python train.py --arch="convnext_v2" --model="self-supervised image encoder" --dataset="rendered solids tumbling over patterned floors" --train_examples=97500 --image_size=32 --crop_scale_min=0.4 --horizontal_flip=true --color_jitter=0.6 --method="byol" --isotropic=true --norm="layernorm" --activation="swiglu" --mlp_ratio=2.67 --inner_norm=true --moe="expert_choice" --drop_path=0.05 --num_experts=16 --moe_every=2 --expert_mlp_ratio=0.5 --experts_per_token=2 --shared_expert=true --patch_size=[2, 2] --layers=14 --width=160 --kernel_size=7 --projector_hidden=512 --projector_out=256 --projector_hidden_layers=1 --target_momentum=0.99 --residual_init="scaled_by_depth" --optimizer="soap" --beta2=0.999 --lr=0.0033 --beta1=0.9 --shampoo_beta=0.999 --eps=1e-08 --precondition_frequency=16 --max_precond_dim=512 --one_sided=false --adamw_lr_other_params=0.00087 --steps=1800 --batch_size=128 --epochs=2.4 --lr_schedule="step" --warmup_steps=50 --weight_decay=0.4 --adamw_weight_decay_other_params=0
Rows from block 4 of a small self-supervised image encoder, named by matrix and row number. Rows with one number belong to one neuron. Each number is 128 + 24 x the weight over its row's rms, rounded and kept within 0 to 255. All counts start at 0. Numbers have three digits each.
After each neuron's rows are labels from the 100 images, of 14976, where the neuron reaches its largest size: "top examples" is what is common among them; "patch colour" is the nearest of a few named colours to the mean colour under the peak. Only what is clearly more common there than usual is listed. The data: rendered solids tumbling over patterned floors. In brackets: how many of the 100, against the usual share in percent.
# gate: MLP gate (model.blocks.4.mlp.gate.weight, 416x160), inputs 80-119
# fc1: MLP up (model.blocks.4.mlp.fc1.weight, 416x160), inputs 80-119
# fc2: MLP down (model.blocks.4.mlp.fc2.weight, 160x416, transposed), outputs 80-119

gate.343:086156105100113174110121088095165126114111104104099148134115174100176120109104102100161150131181132125144136113129129142
fc1.343:125136085117130167123099158107114139164143099121115110109117123113162129121121175111130140144175137130161181145106135130
fc2.343:133133089139163073123115120132169106117089141144139143125112130099108156136130123122123104154125130127138076123164137102
top examples: white object (49 vs 19.2); its colour: white (29 vs 8.8)
patch colour: brown (45 vs 22)

gate.280:135149093101149127152154144180171142126115129138141188145116132123149152129131146151162148139151110113137150161103148151
fc1.280:151087123110134121126141150103141162122087110104136139098100177138137132139139157125127122113135116099096110130124121113
fc2.280:179102105093137110118157093178125150120166141143084141136146152067127115148135126140150117100105108114122129118123108093
top examples: white object (57 vs 19.2); its colour: white (30 vs 8.8)
patch colour: brown (54 vs 22)

gate.276:103116125136126160148168092138110153122131172138117126129132159083111116077119138152149134100140147166084072130133093120
fc1.276:109127127130133168137156175104114121127128087106121087120128112092115119130135125071109163131091142136168154102145138097
fc2.276:148144107120109103119070091121122113128134109119122125138168126161117115138135111164121144108116114125147119161136136150
top examples: white object (49 vs 19.2); its colour: white (33 vs 8.8)
patch colour: brown (59 vs 22)

gate.78:101107094131132107126163162078149116146142108105107144135124098074133143147175169135124143117137157096132120155138124156
fc1.78:136126129160128157153137106188114137143140154163147131144118171172090118117129143154154164132126124146154148096118149124
fc2.78:170150134149098136131160108172133108123153149124156116139150151118137159151142080131122143129133164139130095148138100108
top examples: light from behind the scene (53 vs 24.9)
patch colour: brown (62 vs 22)

gate.122:147086129153109092158168095095097141132111160138138114090122154128125131146099134094136173116116113124132142098117098139
fc1.122:131115141124120152080087125119110126128115159131081149147134104102126164152128128151148141139135092123107121137123169151
fc2.122:143149141107108154148159132138079120138134118150148093119124151127146144141128132108108119141144127146178113131084145087
top examples: white object (39 vs 19.2)
patch colour: brown (46 vs 22)

gate.390:108132139130145139109120137144123132129172109129131125126124083127127123119123123137104130105116121115199088135159096124
fc1.390:145124121156112097086086117122108135131117205112137143126137121149117112117127103136172122119104113154103164138071135160
fc2.390:122149128138132155137121139130123122104101148140149144152108160103103160165126098111123116186137156125098090111138112089
top examples: light from behind the scene (59 vs 24.9)
patch colour: brown (60 vs 22)